From a checkpoint of a small image classifier.
Model: 6.91M parameters, 32-pixel images, arch mlp_mixer, activation squared_relu, moe top_k, num experts 16, patch size [4, 4], layers 12, width 128.
Training: adamw at rate 0.003, 12000 steps, batches of 96.
Rows from expert 5 of block 6, named by matrix and row number. Rows with one number belong to one neuron. Each number is 500 + 50 x the weight over its row's rms, rounded and kept within 0 to 999. All counts start at 0. Numbers have three digits each.
# up: expert up (model.blocks.6.mlp.up, 16x128x128), inputs 0-63
# down: expert down (model.blocks.6.mlp.down, 16x128x128, transposed), outputs 0-63
up.91:496459556408575408488514489469538518562403459505558428516571459516497568460476518431518501470462571459540427439477467460515420481406589454596474547459543495452384507430559467497483507504535499
up.92:489510432460528543502532447497474459489457479493516536527455466607428522548417579489531526360522439527426410508472397463591486594511434478478520511431544488501477459494551463535465493544367529
up.93:499527338542481507511473528462524508581520586492488686536482545486475409535416521543558529616492469550498456543454493498612498474454488506552533556478498441505486518469510560536480491553602513
up.94:513524450407494413462468466549433485450557483519540586543442495476507502471518460449479438524481481511459559520487458473508529456545518471458532474520498475520432499626462495575529593453425503
up.95:526463433470430505561452464457453541501485466481491423515547465598492416463359474476500477477613522482425601478494488564537542585536436491492518505432445574465492442506441432437510585463492531
up.96:492480554584514501537522367484581562514475530510484607446522446491556487496514459584495481474541541494418547611510501551481568392497481543539586536486492594489480437635490519484554432502447488
up.97:493485495476481483571487379564505519441509481455559506514571510603494488510547494512492505570543525512503467460501482450527494461434530554518511438415493546517540463465517424398504458560625476
up.98:437455514463557559567478565492509547424457442538503604526546494554444488514473461477474436484484530426461463516536501522507568444609483436456471600522475456535420443435515475470495463537418496
up.99:500562587553419569514466531609472523406490579443554554518435467447448472520475474509557530466443409478437547570440558473535551492527502478502470475437523489587469491557602530494469491517460431
up.100:435389515537492533529464475470374531425497541498497452560534531483500496457593516466545502467397558480473574539512466493544502619490490482486470510464515559351482486474416522561420412500550488
up.101:619521541473551591497520526604604578528450520421494490540501469426522517567424461483518476522497471527449497526536463526422435504475417444553557480532458492509548513622487552463536569448528411
up.102:510514510539604532518544610561541649486564521482522461518501426546506431525568456546464522550551568521508461509580497458545421609397449440581540452533603486567450521539520483483495548493507590
up.103:513508469482455532445483495511493396458594430486525445416452493442492572534538522510532543369565483487533478601506469485550468569528475518535463458396497431551531539486484461515482563571533479
up.104:409491472454539451514562465413474549489459483576497600555488459548509478428484601524450416465458534467510447511582478465591462465499582554567471440458457517507530453434511469466554528494553501
up.105:563476476571693523540542431449571463503480539452513434596540463503415569558446466536511495453412506478482409565466474410494454625468477471536488512523453453437479465498522556556524459448525539
up.106:471482431440547480560481499597442573470449472540525441463523595498527455493492475481492495548486482523474515523491441525513512526534490456538518565472425460563492405590455510573478491481566619
up.107:540464557440484536535495459453552496503603376514514508471437467561605499478526536514504561541618449429492497484503479424434507375543538483527490566441491552578477390541490508524540506535485596
up.108:528636543419459548512515503506498446577478424491501507542404510583478471528475469616527453492473456554559562486511434562538419548489534448560520501489529474507486523539475595441523474457568423
up.109:554555496451557525482414567541532495512453550432458503491481452493470408555459523500445495526485498558452515373531537479548528484606539499491536557486488497421371549604435580472468592504544541
up.110:568488507505626525471477489514522502495579447392525534511551566464487470537525572443471457535543553595460458533455565419452484537475397549504547482438483516580535493499589504531592508513503538
up.111:548555547430540510506509521551475417495439540423441533462552553505510515519445474525458413493549462528523574410542516540332482517513535500484447489452478533414438492476488524463482523413492470
down.91:492433563520416532419510484398433465572487495507515485464558549478486432408576595455459540573496623571496520452443554580568519498513454475463527401560506566530592443586528551571577493465453498
down.92:520405392533454492467466612481589475566500517416586517456556559552495485410551599545470502526538401334469550491509510508507532545475606490551531506542582461518494566470520495439567471480522474
down.93:470510488533495511542437498551635463516526510575474467531459519477553552531490485512470488528393486500416390509523485482463598479461569497585541517489489447482458456546452439592508494544484490
down.94:456453542453472434430491466407534560533495484586498515579441497465473503538487573451472500434528494525475523493426553493516514506429455462474384538441447450534472607528498496473478587365507544
down.95:530575528505481493521526445489470504577468440493428560546533536504453522475528526446491447560405502430442429524426500457494506444420530502544538478523448561455530473439401517493525400583483437
down.96:533487593507412496502466504484536556523482534473502488505499375414500517481507517535516437540427530471427514488561538564578542451463464559610433532490499417519494565530488486500458425604474513
down.97:606538481481452458511405535457547417500587480564590555553460447510427537549428395497494495475559508607477439430543546454522517492424546505572480474445495477549456434409508539551496500529447528
down.98:459474497479577435415480456507562503541447421480535471526527470587511481496419444438542445600516599504515522478547594516454362544448561535546539440516537468572566517430501556535507489525470560
down.99:389540459532500575496574536537491459555608477407461562592468488467508529501538510503521392482575401448551482542572509518494528480485493508445494508473473450509513477461471414503477530452396550
down.100:463546439559566627497540566506480505483464504500418555524504499451612437579483484449440453446494469473427509474444558456506521542501566519543533566555525470515546470439535454514512482479458462
down.101:564452545496531462503480445490546419492474520516488532539424443409506575512588480482406507433428531531473498509587507439472543393489571463419437536597500444537576495435519512510495562566581486
down.102:554540502539438510534591570476503437497542496533590509483556478519486565553462464503565525475507454425476450551499399470474461485544511422608499456552494477557428485482511585496537406540518415
down.103:411524557470526575555484518513487388479571453513462524514492483369550510460454497465503490469506549389443452561561444429570405454473438572535489496513570512459491539540449550406498510499583425
down.104:453455486411549519410507471493481407522510421514462541506493553499520418537521461526493428499542515425492641501548476469542511490507460606583489466566541434499421547448486597516451420419545500
down.105:434404485467479437532568486528519451419470431516448474599480526512470488491388515538494444522475444536504532493648446461470403484527486498505502431462563542470550453496442545467563500497561503
down.106:443471499516436498509524545488519489563472573431487531484571498583476475495546517551574455481475355503463550485459420485484518434472454531488524465426455495479516503400457556615425510465409527
down.107:470476488473462507467425471499476516472418532469440460369518542435576579456526404463437396525483500527554505424530505529392481456512514533556460474440506510500539455576583475474498482492483501
down.108:500540482453551487523484489492482466592537545451547436525660511518391522521549497460457547447532509575483553464487503534496573476440505490605450535552498387508523507581543466507514517531484431
down.109:504482499523514490528490609583464472451535395436479422525484475515586572452486575473479486438492589495429499519476473569547396516609561496534571407431478442517382476473434497478548541599447475
down.110:415464510574489431450483468474468478474471511461535475581529574528557451495457609509471552532534509490486526428459576415546458522433526420361360448386497475545524512533520499470521546524488495
down.111:507552509487486516443493529492434400479555549494482473440539565588537402536540500513537505507591462488500413456502509532477531489534525515503521550519518428564492433426621409503598529378451556